From a checkpoint of a small multi-label image tagger.
Model: 7.73M parameters, activation star_relu.
Training: soap at rate 0.0025, 40000 steps, batches of 128.
Data: trained on abstract colour fields from 500 small random pattern networks, 101725 training examples, 50.3 epochs.
Rows from expert 61 of block 9, named by matrix and row number. Rows with one number belong to one neuron. Each number is 128 + 24 x the weight over its row's rms, rounded and kept within 0 to 255. All counts start at 0. After the name is the row's rms in percent of the matrix's.
# up: expert up (model.blocks.9.mlp.up, 64x96x192), inputs 0-191
# down: expert down (model.blocks.9.mlp.down, 64x192x96, transposed), outputs 0-191
up.39 091 [137 140 122 104 117 107 129 107  86 175 116 140 110 115 111 147  95 106 145 123 160 123 157 157  91 142 153 146 134 120 126 134 141 152 134 139 124 116 127 158 132 110 139 120 110 128 135 141 154 143 113  64  88 127 129 163 144 137 126 123 142 126 118 141 132 143 146 114  78 151 131 137 118  95 138 160 138  81 145 127 152 115 118 146  87  88  83 147  82 184 117 166 165 113 121 115 118 157 124 204 150 146 117 152 166 163 133 144 132 155 123 106 115  86 126  99 173 143 114 151 104 117 148 148 102 179 158 189 120 145 130 138 132 151 104 183  72 103 123 134 134 154  98 157  94 132 125 108 121 119 131 125 151 120  90 119 158 126 121 109 102 106 130  94 146 128  92 160  92 142  73 139 118 133 133 126 121 123 148 149 112 130  88 142 128 109 102 113  95 153 145 105]
down.39 093 [128 134  96 157 119 122 109 147 176 112 154 125  94 137 152 155 126 111  62 165 129 135 132 135 118  98 150 111 111 161 132 150 143 155 158  92 175  91 136 103 108 141 129 134 144 143 146  90 139  93 118 184  93 113  93 109  83 155 160 108 123 120 136 122 124 123 131 120 119 127 124 115 137 115 134 106  91 153  98 128 133 143 134 129 160 130 154 162  88  79 143 102 174 114 126 160 158 122 139 146  88 119 107 120 128 100 153 155 141 147 109 143 204 124 117 109 144  86 126 106 141 153 177 142 122 114 113 137 125 132 126  92 155 138 110 163  45 101 122 133 115 123 139 161 101  88 118  90 163  81 138 136 132 111 134 159 143 145 138  96 110 180 167 115 117 156 118 168 139 122 112 107 138 109 119 111 131 144 135 109 117 130 136 103 122 120 123 123 114 134 137  95]
up.40 109 [101 124 150 165 127  69 192 147 137  77 155 127 123 121 120  99 115 139 115 105 137 134 113 150  90  59 130 119 107 143 146 141 119 127 116 167 127  89 146 120  80 172 102 180 138 126 128 133  90 122 160 137 134 117 143 146 101 110 140 106 138 140 114 139 119 164 141 113 142 177 148  98 145 157 148 139 108 137 138 132 132 121 146 123 117  65 136  76  99 137 104 104 162 101 138 154 143 157 105 119 132 123 115  89 119 112 114 123 102 122  91 136 109 180 118 147 120 107 112 105 166 115 132 106  90 166 130 166 118 129 132 163 144 114 161 127 157 119 143 153 135 100 138 101 110 159  91 132 119 109 155 117 141 122 148  89 133 154 121 144 120 126  94 154 102 121 152 122 110 143 125  96 162 153  64 129 112  74 127  95 130  97 111 109 110 121 108 110 145 112 142 122]
down.40 106 [106  95 129 141 147 135 131 103 126 131 133 179  85 140 174 125 163 122 154  97  98 164  92 132 134 154 147 126 108  88 130 131 148 122 122 184 137 131  97 132 108 115 103 113 100 102 125 127 162  94  98 112 110 103 123 121 132 121 130  99 167 146 142  90 161 102 114 117 158 174 123 148 108 142 153 132 133 112 147 123 147  81 150 144 127 157 117 168 162 153 126 107 113 181  91 137  91  91 123 133 150 183 132 127  91 136 110 184 111 134 118  97  94  96 128 112 120 110 116 162 145 179 137 149 105 147 156 116 119 129 160 142 130  94  79 129  91 139 113 153 128 122 113 132 143 107 100 118 156 164 137 127 142 113 122 131 178 112 152 139 126 129 131 167  79 104 102 144 135  84 126 131 112 142 123 148 108 162 170 118 116 147 121 163  98 107 100 139 162 151 120 106]
up.41 098 [120 123 140 171 121 154  93 119 105 130 127  80 132 130 145 112 146 140 133 148  98 154 112 124 104  96 122 110 116 131 133 128 155 103 108 138 115  80 120 124 177 138 146 108  88 161 146 115 113 122 105 139 180 111  89  83 115 101 128 147 118 156 146 103 169 136 181 144 106 160 129 119 135 128  97 141 117 146 118  98 126 133 122 116 129 124 117 149  86 151 121 144 110 103 141 121 150 104 125 122  79 132 142 118 171 128 127 175 132 118 130 152 122 160 184  56 122 111 147 142 124 153  95 129 121 151 154 141 107 134  77 164 169 131  89  92 118  76 143 104 116 126 113 119 113 118 130 142 131 123 132 152 103 167 130 109  89 134 157  86 174 132  95 150 142 125 132 147  69 117 185 140 145 127 114 122 146 113 146  96 159 160 107 145 128 114 102  96 139 171 108 126]
down.41 089 [ 88 161 141 107 154 129 118 138 114 112 126 121 123 169 153 118 155 120 126 134 135 128 120 150 121 141 108 132 129 142 100 161 152 143  84 160 124 150 125 113 124 127 140 121  97  98  98  99 113 153 168  93 139 111 110 121 127  94 131 100 169 124 140 111 133  99 128  99 157  96  98 123 121 140 123 131 111 103 117 142 144 128 136 142 125  93 154 160 130 151 158 122 157 176 120 162 114 141 118 150 135 121 148 173 134 137 125  89 135 157 150 156  57  86 129 153 140 161 101 157 131 162 143 130 153 148 105 169 112 125 116 138 142 141 126 142 151 176 120 116 135 129 138 154 134 132 113  90 175 171 154 142 132  75  92 158 138 122  90 151 161 103 137 157  88 148 138  84 101 130 188 149  94 148 145 133 156 106 112 100 106 138 154 100 121 154 126 111 123 148  97  48]
up.42 102 [154 100 157 120 112 103 111 141  95 128 101  63  87 163 160 155 125 137 136 108 148 128 148 107 141 122 140 126  94 134  96 140 131 126 141 116 101 111  89 141 149 131 137  75  87 111 125  74 135 138 171 125 160 152 117 142 130 117 134 130 135 148 135 110 129 111 130 124 127 122 147 133 149  97 152 193 152  95 108 135 176 175 124 135 103 134 172 164 148 135 133 148 113 113 145  82 113 120 113 146 124 153 135 136 108 166 151 128 108 106 138 141 125  97 188  93  91 178 103 130 107 139 112 111 117 126 158 125 166 127 117 130 130 101 110 150 117 175 159 145 119 136 117 126 125 135 105 146 141 117 138 142 149 178 114 138 127 100 109 136 163  85 121 120 183 137 132 111 112 134 108 157 162 138 107  68 126 123 131 111  66 107 155 110 132 120 143 125 139 153  68 120]
down.42 101 [138 137 207 116 122 136  98 152 149 129 117 119 146 103 132 107 117 133 114 156 130  83 170 126 118 122 146 114 162 122 107  88 148 114 110 108 162 156 114 120 121 129 105 129 140 105 144 163 144 136 147 130 120 137 127 143 131 110 140 166 108  98 118  69  91 127 157  77  93 134 136 157  98 158 111 160 110  98 108 136 134  77 147 112 110 129 123 141 103 119 135 133 122 113 105 103 129 121 148 149 116 108 136 130 153 105 106 142 122 108 148 139 115 105 147 107  95 130 109 148 150 118 140 111 185 149 124 138 133  88 178  91 140 165 164 154  91 164 116 166 154 132 110 127 102 124 133 123 157 153 128  92  83 150 135 120 118 144 140 102 121 138 129 116 127 140 156 120 102  93 120 172 139  77 103  73 205 139 104 136 109  98  91 113 107 148 132 129 128 175 136  92]
up.43 103 [129 105 156 128 150 161 100 123 137 177 152 127 182  74 101 149 128  96 124  75 102 178 154 153 111 165 162 119 142 131 139  82 119 136 113 154 172 144 150 102 116 127 132 120 136  97 120 140 147 110 146 106 118 131 122 159 125 123 172 139 138 169 122 126 143 114 159  95 127 150 136 125 118 135 118 130 126 129 120 151 117 127 130 114  78 154 101 128 117 159 124 150 143 127 149 130 135 103 123 125  97 116 109 115 120 173 131 132 138 156 158 153 181 123  77 154 115 115 118 138 148 107 127 110 113 145 125 126 151 121 119  99 142 147 126  96 132 128 116 153 149 139 159 120 100 159 124  55 132 119 147  83  89 153 151  96  84 101 143 107 133  92 151 162 147  94  98 144  65 103 123 116 104 119 147 168 125  78 149 147 107 128 145 157 149  95 171 151 139 108 153 139]
down.43 108 [151 104 142 105 173  91  81 127 148 139 148 119 181 130 117 109 144  80 126 129 106 132 155 114 117 116  96  99  82  97 110 147 109  93 149 158 138 145 119 116 107 144 114 133  98 163 132 146 142 110 116 108 162 128 118 120 138  96  89 126 103 170 123  79 114 173 146 130 169 111 156 155  97 129 175 115 145 163 174 115 136 124 105 102 162 109 127 169 103 125 131  77 122 121 162 105 146 155 136 151 102 145 129 120 111 137  92 146 127 151 113 105  79 137 136 154 124 146 158 106 109 108 111 129 136  87  83 140 100 126  93 108 111 131 165 164 150 137 145 115 109 140 158 170 115 151 107 161 118 126 135 104 133 107 127 125 131 111 147 149 153 129 171 122 108 128 169 143 114  77 113 109 146 126  67 123 150 127 163 127 154 117 163 104 128 159 126  94 124 133 149 144]
up.44 082 [143 109 122 161 100 120 126 136 152 123 127  74 130 145 109  57 158 124 105 102 131 136 146 134  98 119 134 152 106 141 113 126 137 145 120 145 103 108  84 130 169  60 106 164 122 110 150 160 134 150 122 101 102 111 137 125 195 127 128 106 143 125 145 126 100 128 169 145 128 135 139 115 150 197 126 118 132 134 134 117 141 105 138 132 147 155 126 110 157 149 175 106 109 103 112 146 135  90  80 125 155 133 121  97 120 103 144 145 100  99  98 116 141 144 101 133 112 122 120 139  84 114 103 132 104 152 167 146 159 127 139 151 109 118 160 108  94 124 145 162 106 156 156 127 126 181 136 116  93 135 131 135 156 138  98 110 125 119 153  97 137 111 118 129 121 142 122 150  63 152 140 160 108 152 161 122 108 142 212 141 147 131 117 132 104 123 164 122 132 123 108  77]
down.44 096 [145 152 128  84 201  97  96 117 161 102  93 132 130 139 116 115 141 160 122 129 113 138 165 126 133 120  92 124 120  94 146 163 105 112 133 131 165 124 113 157 124 141 127 131 124 126 132 158 137 190 147 124 122  92 138 136 114 115 120 118  91 125 115 128 100 128 157 124 158 157  80 156  89 152 111 134  98 114 154 161 155  86 139 133 141 151 114 155 122 121  97 132 129 120 145 154 121 173 149 125 136  97 148 171  80 154 112 138 100 147 147 150 106 105 150 149  94 128 138 193 142 138 140 126 150 143 138 117 141 148 144 162 118 102  99 133 101 129 144  92 130 123 185 151 129 138 116 124 143 107 101 151 146 150 141 169 130 167 107  88 141 131 103 163 147 123 139 127 160 109 139 123 190 101 176 128 139  98 132 108  96 148  79 149  98 138 116 135 120 122  76 102]
up.45 104 [120 117 123 146 157  96 143 139 128 155 114  98 134 141 108 143 120 194 123 121 129  94 168  93 155 100 125 122 169 134 124  89 113 138 129 103 124  82 116 164 118  93 127 115 143  80 170 135 123 117 113 115 136 142 118  83 132 110 125 160 133  93 106 109  97 161 143 165 109 151 123 134 144 127 115 112 142 142 133 153 133 125 175 131 156 106 124  91 116 134 126 145  95 164 105 119 126 104 143 118 158 118 151 117 128 158 159 102 148 152  99  77 166 116 128 186 141 138 151  85  79 122 133 128 162 180 148 107 126 115 130 142 159 156 121 115 116 108 101 115 108 142 136 133 127 130 124 165 129 212 134  71 111 133 142 144 128 128 115 116 135 177 138  75 107 137 137 119 121 116 125 145  90 123 141 136 132  99 146 132 146 168 106 118 147  96 174 164 149 132 132 170]
down.45 104 [116 124 124 155 141 142 108 118 128  92 136 158 147 166 110 138  89 123 134 128 149 121 122 163  96 146 124 119 132 129 141 138 150 122 113 133 175 138 120 109 190 126 131 144 140  89 139 141 135 151 129 110 125 150 152 121 119 156 113  95 105 113 138 126 171 106 130  98 131 127 127 152 120 159 127 119 134 125 136 117 131 101 148 142 140  97 122 104 136 108 153 118 137 145  85 145  68 156 137 119  52 123  61 124  94  86 136 104 101 112 145 121 127 122  91 132 143  78 122 173 127 127 145 111 123 146 160  94 139 123 160 132 134 135 108 153 105 222 160 155 120  73 123 157 131 109 161 144 142 150  87  87 110 123 152 174 119 129 121 135 149 100 108 109 134 154  85 165 140 144 132 136 120 124 145 124 131 132 104 167 123 181 114 142 161 133 138  81 139  97 121 115]
up.46 084 [146 146 143  87 135 136 129 134 133 110 119 147 151 142 126 113  98  95 125  91 145 117 126 135 124  95  84 141 115 129 123 124 115 161 140 162 165 151 165  93 141 174 144 151 123 121  85  92 131 116 137 128 119 187 150 191  93 133 121 142 104 124 128 138 133 114 109 154  67 121 119 120 113 122 109 107 102 141  82 108 127 120 129  95 168 102  89  93 133 126 157 116 109 153 147 116 161 151 135 122  81 139 121 137 143 116 166  89  96 142  99 129 129 121  96 161 172 151 136  92 113 146 132 125 130 101 162 134 148 127 108 145 149 134 136 100 159  63 131 103 141 154  83 129 132 120  96 168  52 176 120 150 154 160 140 144 137 127 108 165 128 122  99 103 169 119 121 142 120 121 111 137 153 118 135 132 102 140 125 126 123 169 132 130 128 144  75 129 131  99  99 138]
down.46 087 [119 135  98 147 147  94 135 117  95 164 126 137 114 164  97 138 118  87 131 126 117 104 141 127 134 174 142 132 118 139 112 143 129 101 138  98  99 137 126 138 186 165 133 146 146  97 132 129 130 136 127  99 106 171 153  86 130 168 128 111 112 106 105 152 156 137 111 125  97  97 140 116 115 107 146 140 143 129 130 153 146 157 145  97 104 152 115 105 112 140  61 165  98 134 183  74 154 115 142 155 154 125 169 103 135 152 159 110 115 128 136 153 148 162 121  82 144 144  61 129  74 124  74 120 121 135 153 141 117 147 144  99 132 102 140 137 124 129 138 139  76 111 100 136 134 154 189 169  99 165 155 115 137 129  84 146 147 145 129  87 172 128 104 121 123 146 144 155 153 139 120 129 103 112 122 138  97 113 172 111 164 104 133 113 134 126 119 108 114 132 112 123]
up.47 109 [108 161 134 127 144 139 132 132 119 131  88 142 108  99 145 131 121 177 102 151 122 101 142  96 158 100 111 141  99 143 146 102 139 130 133 157 124 184  97 126  95 119 125 134 144 167 125  94 126 139 117 117 131 129 138 131 145 105 140  93  94 132  65 121  86 111 130 170 151 120  92 130 124  72 141 142 120 130 106 168 127 123  86  89 131 138 134 136 125  98  96  91 110 120 119  92 144 107 169 130 117 132 105  72 174  55 160 170 142 138  90 130 102 112 136 140 135 129 143 124 165 161 119 120  97 156 157 129 165 134 147  99 115 101 118 100 124 133 158 132 119 126 171 129 127 111 125 125 111 112 129 114 150 138 150 102 122  97  94 110 107 138  92 168 144 177 108 189 123 129 107 147 128 126 128 168 119 128 132 121 115 119 133 114  90  99 128 165 135  78 168 116]
down.47 098 [ 73 107 129 126 147 124 137 155 104 154 166 139 106 149 141  90 125 105 149 146 142 117 117 121 142  87 138 156 128 134  71 105 133 133 100  85  84 153 143 131 142  89 139 108 105 124 113 144 117 171 113 109 124 128 112 152 130 144 127 116 179  76 119 169 110 104 193 130 109 140  98 128  86 144 138  85 155 147 112 146 129 115 165 111 147 110 119 142  73 126 108 141  67 124 117 124 139 130 136 176 117 110 158  97 148  97 108 141 128 134 101 147 123 140 154 138 128 147 153 163 113 123 131 116 113 113 163  85 144 145 145 137 176 130 138 151 126 164 125  98  53 107 157 109  99 121 162  97  98 144 136 147 140 133  77 102 178 117 134 117 129 151 161 130 135 109 160 158 108 163 112 138 131 132 149 142 133 118 133  82 131 108 127 152 139 112 119 146 136 123 116 147]
up.48 096 [101 136  93 162 152 137  95 145 160 140 159 128 148  91 138 141 165 138 105 142  94 133  83 121 156 124 152 124 116 109 105 179  96 135 157 160 171 114 151  90 142 105  92 177 153 120 145 151 113 105 107  89 156 105 146 123 119 172 157 120 145 110 134 107 131 145 107 119 127 103 131 127 112 127 120 109 128 117 103 145 153 142 131 159 110 167 102 147 139 145 109 157 134 105 195 156 102 102 108 114 112 157 103 114 168 129 112 126 115 143 148 135 128  90 146  98 148 142 105 145 112 144 124 152 126 121 117 114 152 131 116 171 173 122 105 113 133 123 111 120 146 144 155 125 120 139 148 130 159 113 119  91 128 125 113 106 127 170 146 183 128 119 103 150  88 133 126 119  69 148 118  61 140 122 134 141 114 134 134  80 144  85  88  88 169 148 115 144 168 132 105 165]
down.48 112 [146 154 165 147 107 108  97  96  98 107 108 129 119 165 167 129  95 109 182  99 164 142 145 122 128 125 155  90 117 113 139 166 122 160 146 136 170 159 129 172  80 140 142  74  68 136 127 124 147 178 155 142 155 160 126 167 113 130 149 121 122  95 118 166 153 141 106 139 182 120 127 145 144 167 160 113 141 118 189 149 111 141 129 121 148 130 156 104  79 124 129 125 135  98 164 113 150 125 130 139 139  94 140 134 123  99  90 137 128 110 127 124  99 135 123 165 139 169 129 136 161 111 131 160 170 135 135  84 150 120  97 125 124  92 158 132 133  90 117 134 170 137 135 162 141 150 124 143 149 138 165 118 101 109 168 114 137 126 123 116 109 112 113 123 106 110 133 175 121 114  91 161 149 135 108 134 155 126 130  96 144 108  85 130 135 137 134 110 162 117 151 117]
up.49 111 [130 100 112 126 139 131 143 160 122 122  99 112 112 119  86 126 129 129 129 144 133 131 109 121  87 117 108 110 142 148 132 124 126 163 125  99 129 147 116  92 175 121 103 116 148 146 120 123 108 114 154 113 127 124 166 156 137  81  87  75 176 153  75  82 144 133 130 117 139 145 120 152 130  98 121 145 137 155 110  74 111 129  87 138 166 107 136 134 102 139 146 139  92 130 190 153 140 136 154 164 113 143 133 126 149 130 121 140 147 110 137 130 125 120  90 118 123 158 111 134 129  40 109 128  91 129 124 130 124 108 147 102 137 115 152 148 153 139 134 109 122 128 110 140 123  78 155 111 130 151 113 124 139 124  69 116 154  90 142 128  95 151 145 189 151 156 126 141 116 161 146 160 116 111 121  81 203 140 125 143 151  94 118 122 169 156 114 111 173 138 103 128]
down.49 120 [134 139  80  92 146 158 121  88  86  93 175 150 113 125  75 110 127 125 129 121 155 142 172  99 113 147 129 126 128 119 115 106 157 139 136 167 141 140 158 143 111 142 117 101  99 159 127 156 142 122 134 149 132  97 137 136 102 148  85  88 181  67 109 173 124 150 112 141 125 152 139 132 117 105 117 122 127 144 154 150 123 160 197 161 121  98 143  95 133 112 142 144 113 120 111 102 131 116 138 136 179 154 127 132 104 113 142 128 122 171 131 153 106 134 110 125 118 116 122 178 135 158 129 148 154 145 119 145 104 132 129 104 167 137 162 137 116 163 170 127 173 155 131 157 113 139 127 158  85 106 101  76  98 112 141 133 144 145  87 158 113 177  98 134 131 140 123 134 139 133 160  82 130  87 116 138 119 170  99 139 134 119 125 122 141 122  89 155  92 137 142 137]
up.50 098 [126 118 112 144 160 110 155 141  95 142 119  89 145 104 165 138  77 108 153 122  86 113 135 143 112 169 121  97 123 125 147 130  99 112 128 150 136 117 121  87 112 151 125 109 148 139 195 168 107 119 108 139 150 130 126 163 188 122 109 188 154 144 135 140 136 125 134 165 120  83 132 122 124 151 121 179 118 125 103 116 126 125 122 144 150 128 135  75 148 158  82 165 100 123 100 125 135 119 177 130 134 126 113 120 141 163 106 127 113 119  75 131 129 170 108 158 130 150 112 152 116 134 128  98 159 112 141 123 125 156 147 162 153 176 107 161  84 158 135 156  94 161 117 120 118 128 145 156 179 122 112 115 146  90  99 131  99 106 109  70 124 124 145 145  98 119 129 138 146 141 124 158 164 155 156 128 132 133 114 120  96 113 115 119 126 143 150 115  99 118 157 182]
down.50 089 [148 117 106 114 128 124 115 154 169 138 129 138 102 150 104 185 113 127 110 183 132 119 121 139 128 103 143 109 151 145 125  89 134 160 145 137 131 106 129 111 106 106 126 186 120 120 129  86 199 119 120 147 115 104 158 123 124 117  91 143 130 168 130 140 168 136  96  98 145 116 121 120 140 158  88 135 163 164 120 111 143 147  83 175 126 144 159 122 114 113 116 144 116 100 117 127 118 145 123 154 145 120 124 128 116 181  75 123 133 144 108 161 135 122 149 171 135 127 145  90 106 153 143 168 106 123 141 149 137 119 141 141 184 144 120 181  93 133 139 155 135 120 122 117  62 152 125 111  88  72 158 106 106 144 110 140 132 160 133 104 157 107 152 115 156 141 153 141 131 104 174 104 173 108 119 132  95  88 129 151 131 161 119 146 155 123 163 143 131 136 117 134]
up.51 098 [130 147 147 107 134 129  99 144 135 159 140 128 132  97 117 103 140 144 142 116 138  61 114 109 164  86 149 102 166 117 116 122 125 100  94 159 119 175 152 173 114 129 118  79 100 152 136 109 138  95 137  89 101 120  85  85  83 170 110 156 141  91 113 147 126 155 144 114 161 136 158 130 151 144 150 139 123 132 170 122 167 127 130 115 117 117 109 134 116 130 131 133 123 144 113 103 154 135 128 110  80 147 114 138 150 151 112 165 136 158  96 132 136 128 144 129  65 132  95 103 170 201 123 132 120 148 130  91 124  98 149  98  94 150 134 101 150 139  98 119 142 124 134 144 137 143 115 117 169 149 142 104 132 129 118  75 114 189 118 106 150 132 115 153 116 143 115  89 130 128 120  60 118 124 100  99 102 114 137 120  99 137 118 143 116 123 134 150 148 155 128  86]
down.51 112 [138 147 170 122 124 138 125 106 179  89 115 125 161  75 112 129  81  82 170 120 108 131 105 129 109 165 106 124 118  80 122 139 170 126 115 154 119 166  96  97 130 154 114 101 105 143 119 133 161 122 102 118 152 165 151 129 128 145 135 145 110 142 131 159 127 114  77 143 145 103 155 109 146 162 158 116 138  78 126 141 177  88 123 120 104 152 133  99 117 135 144 149  99 121  80 107 174 135 107 108 113 118 146 127  96 105 101  68 110 158 154 118 133 144 117 133 130 146 121 123 107 102 157 123 133  97 112 142 135 116 123 163  99  70 139  81 126 168 124  76 110  86 143 123 108 110 130 111 166 124 103  95 116 116 102 124 117 133 115 143 141 147 125 132 118 120  93 150 157 120 137  96 124  81 139 130 156 167 114 108 141 140  94 134 102 103 144 152 141 144 144  92]
up.52 109 [162 158 146 122 130 154 107 159 102 131 159 142 162 137 148 129 135 121 135 106 118 123 146 131 145 148 126 108 147 138 138 117 127 111 135 100 112 112 176 124 107 131 135 134 155 100 176 140 109 107 139 111 116 111 116 142 145  80 127 112 145 100 119 129 123 116 142  92 141 113 135 148  84 125 135 150 111 146 135 135 138 114 154 136 160 126 122  86 110 109 139 114 114 182 100 158 133 110 105 127 186 145 112 123 142 107 148 121 133 173 133  76 135 130 124 119 118 163 131 107 176 161 146 106 202 134 113 140 105  64  90 108 156 158 109  97  65  89  66 160 124 132 150 166 108 160 109 125 162 141 131 102 108 191 128 163 117 105 127 109 144 135 143 121 107 107 118 115 171 152 143 137 124 128 112  94 133 119 123  95 135  92 125 130  90 118 153 134 131 153 136 184]
down.52 108 [133 113 138 143 125 119  94 135 152 105  72 101 129 128 105 162 117 156 158  97 141 117 162 104 124 157 166 137 102  81 148 152 134  93 132 137 176  88 102 146 130 133  81 108 154  85  69 156 105 103 125 105 167 130 137  94 164 103 121 110 115 132 156 105  70 130 140  91 127 129 161 133 116 105 136 130 136 115 103 132 103 149 112 111 119 161 112 149 137  88 161 109 124 106 107 126 153 144 154 100 121  93 121  82  96 138 150  65 140 116 134 117  80  62 108 128 121  96 118 119  96 114  66 133 148 123 112 112 127 121 119 153 126 143 120 134 137 127 129 157 155 165 109 115 128 170 180 159 109 130  86 130 120 123 128  88 130  95 142 159 113  91 150 114 103 135 129 148 115 110 130 152 106 129 128 110 128 152 118 138 132 141 105 115 135 141 117 133 140 144  93 105]
up.53 111 [140  98 126 128 123 121 161 109  91 126 134 141 106 135 106 151 157 109  89 127 116 130 124 127 149 111 124  79 130 127 116 169 146 157 111 120 144 129 182 159 106 120 121 101 116 151 145 165 166 147 125 123 145 132  79  96  96 122 128 154 108 130 122 102  51 145 153 126 112 156 124 117 117  92 147 141 114 121 115 148 152 167 164 109  82 149 156 141 121 135 152 135  80 154 133 127 137 151  82  89 131 116 153 109 130 160  88 120 116 169 129 147 139 158 134 114  99 131 136 129 126  90  85 140 163 149  82 143 119  97 128 112 148 155  91 137 106 170 122 145 114 129 100 152 138  97 133 129 152 144 100 164 118 111 153 110 152  81  83 127 154  82 104 127 104 109 144 106 132 159 114 168 160 117 104 118 137 152 121 175 113 110 149 107  95 147 140 131 173 129 166 148]
down.53 108 [152 112 138 114 150 114 117 141  99 123 101 127 134 111 121 132 140 156 161 160 126 136 106 139  99 134 124 116  97 119 159 112 147 141 161 135 127 129 133  74 108 117  95 129 144 169 141 117 136 166 114 157 140 162 165 117 121 150 151 139  94 126 105 105 116 199 159 137 145 101 140 137 163 177 161 108 108 122  93 152 142 140 137 142 145 150 122 126 170 155 187 159 127 133  81 123  98 156 124  91 134 118 141  98 132 121 131 140  87 131 120 125 128 122 136  80 118 116 109 125 138  96 142 213 115 146 158 130 105 102 108 125 117 147 143 136 109 101  77 178  79 133 127  86 132 145  96 113 171 109 142 135 159  85 123 136  98 165 107 104 140 152 152 122 142 131 166 124  99 111 140 107 125 139 110 107 143 165 147 149 145 133 123  96 139 124 167 114 155 125  87 160]
up.54 125 [113 118 122 150 116 155 142 111  76  77 129 104 133 131 131 146 148 101 103  99 143 155  80 148 130 133 117 112 133 127  90 153 137 141 157 143 150 119 126 120 120 127 111 108 135 124 151 144 128 141 120 137 152 133 133 164 101 137 148 124 128 135 127 138 122  86 145 121  99 132 148 109 122 133 159 164 118  79 115  96 175 100 127 151 122  95 118 106 122 148 121 164 125 125 145 118 158 155  90 134 118  85 164 107 120 165 124 164 152 145 161 131 122 153 164  69 131 141 116 117 148 191 154 101 125 139 121 148 108 184 136 123 150 155 123 106 123  93  59 130 129 127 161 158  84 174 114 129  83  93 147 107 117 140 132 139 136 106 106 140 143  55 179 134 127 130 128 179  83 177 134 140 173 127 148 112 118 128 115 122 107 103 104 157 103 147 115 130 133 118 129 133]
down.54 110 [111  71 139 101 169 159  95 148 160 119 170 132 110 130 114  98 135 110 133 152 140 135 143 127 129 101 131 134 113 123 112 155 109 154  98 143 147 128 145 119 154 112 131 100  97 155 167 128 194  99 119  98 109 145 108 113 133 130 149 156 133 138 152 120 122 150 172  63 142 117 110 141 120 111 134 137 151 165  93 151  97 143 119 105 148 133 112 156 137 143 170 102 141 164  84 150 131 166 140 151  65 144 136 136 135 112  98 167 120 180 136 180 137  95 138 126 113 124 112 173 109 106 116 125 131 197  94 148 131 104 150 132 112 131 112 101 102  92 114 124 186 134 109 136 155 108 133 102 154  86 157 166 126 129 106  82 135 133 137 135 117  87 144 157 121 155 110 157  95 111 137 166 116 124 130 111 155 149 142 156 140 139 127 120 114 142 126 107 117 140 115 114]
up.55 124 [160  99 164 108 131  93 115 200 135 152 152 144  72 140 172 100  96 143 111 131 125 151 122 140 102 164 140 139 135 165 155  98 139 133 129 129 123 132 161 130 135  90 121 129  95 191 156 153 119 133 145 118 104 133 149 108 163 129 112 100 108  74 136 125 139 142 115 101 139 112 153 140  91 129 110 140 133 113 124 122 124 141 148  66  98 148 102 158 138 115 141 153  89 100 111 147 128 116 148 142 134 140 159 131 115  76 126 148 170 142 121 134 110 111 135 124 125 105 116 125 147 114 140 160 124 105 164 139 142  80 180 139 116  85 128 135 146  96 136 125 151 159  95 133 108 131 122 118 127 121  86 171 139 177 135 106 104 142 116 158 111 135 159 118 109 104 149  85 144  96 152 136 127 129 104  83 129 101 146 114 153 189  94 136  90 151 146 121 106 136 128  95]
down.55 126 [126 137 159 136  91 127 136 113 142 136 189 140 136 134 123 136 170 131 141 132 153 149 127 143 118 164 138 110 153 128 140  96 105 155 104  96 107 145 150 166 137 145 117 173 117 145 103  88 100 160 146 162 118 114 141 126 127 140 116 106 181 100 140  96 120 155 138 138  59 101 125 131 144 162 151 116 162  76 119 125 129 126 138 142  94 163 142 133 107 129 129 155 154 121 129 121 122  60 133 125 110 174 127 160 100 123 134 154 132 119 130 104 113 113 155  84 101  72 124 149 104 125 103 124 112 114  58 138 129 158 132 150 109 124 101 149 150 111 164 167 121 152 119  81 127 147  94 151 154 112 126 141 137  87 120 117 133 105 123 121 113 102 108 136 139  69 124 136 130 165 141 111 170 181 108 171 114 169 149 119 124 114 139 128 153 125 162 163 132 136 131 139]
up.56 109 [151 123 128  93 143 125  90 116 179 159 120 137 120 103 185 121 156  95 156 124 153 153 100 164 127 167 128 104 112 141 117  83 139 147 116 126  80 130 130 113 116 125 116 157 129 133 169 147 148 176 137 123 107 111 151 149 158 108 142 143 176 135 107 141 120 113 140 157 134 102 114 110 150 143 147 164 153 137 114 146 109 126 157 131 143 131 151 140  96 113  80 122  91  89 149 171 138 112 124 141 117  97 154 111 156 146 107 181 112 116 102 118 139 115 110 115 115 108 121 112 130 141 112 102 101 102 153 166 119  92 153 137 149 163 125 137 116 149 140 135 110  95 178  76 153  81 123 127 202 133 131 126 140 122 181 116 158 117 125  71 147 151 117 131 108 140 150 131 137 116 168 107 133 115 143 161 105 151 116 100 120  91 110 108 139  99 129 162  86 107 142 112]
down.56 111 [123 155  68  94 129 150 120 125 126 180 144 145 168 117 141 177 147 118 119 139  65  79 119 102 139 166 141 111 107 155 133 109 160 129 153  67 147 141 134 178  64 126 129 107 112 113 152  88  98 161 142 132 107 125 128 125 139 137 139 107  85 116 106 112 113 120 105 116 137 121 113 176 138 171 110  86  98 129 130 139 137 122 163 167 159 117 141 149 113 151 126 120 108  88 105 130 131 134 141 124 136 141 118 121 128 101 113  90 116 146 137 132 146  88 149 162 143  93 142 179 127 148 131 155 168 127 122 151 100 102 122 108 115 119  80 163  86 153 150 131 144 153  83  93 143 153 151 112 104 101 107 120 123 177  99 129 142 154 113 107 185 119 127 141 134 107 119 121 157 120 126 150 137 163 163 134 132 112 140 129 135 101 109 119 100 131 113 132 143 143 144 139]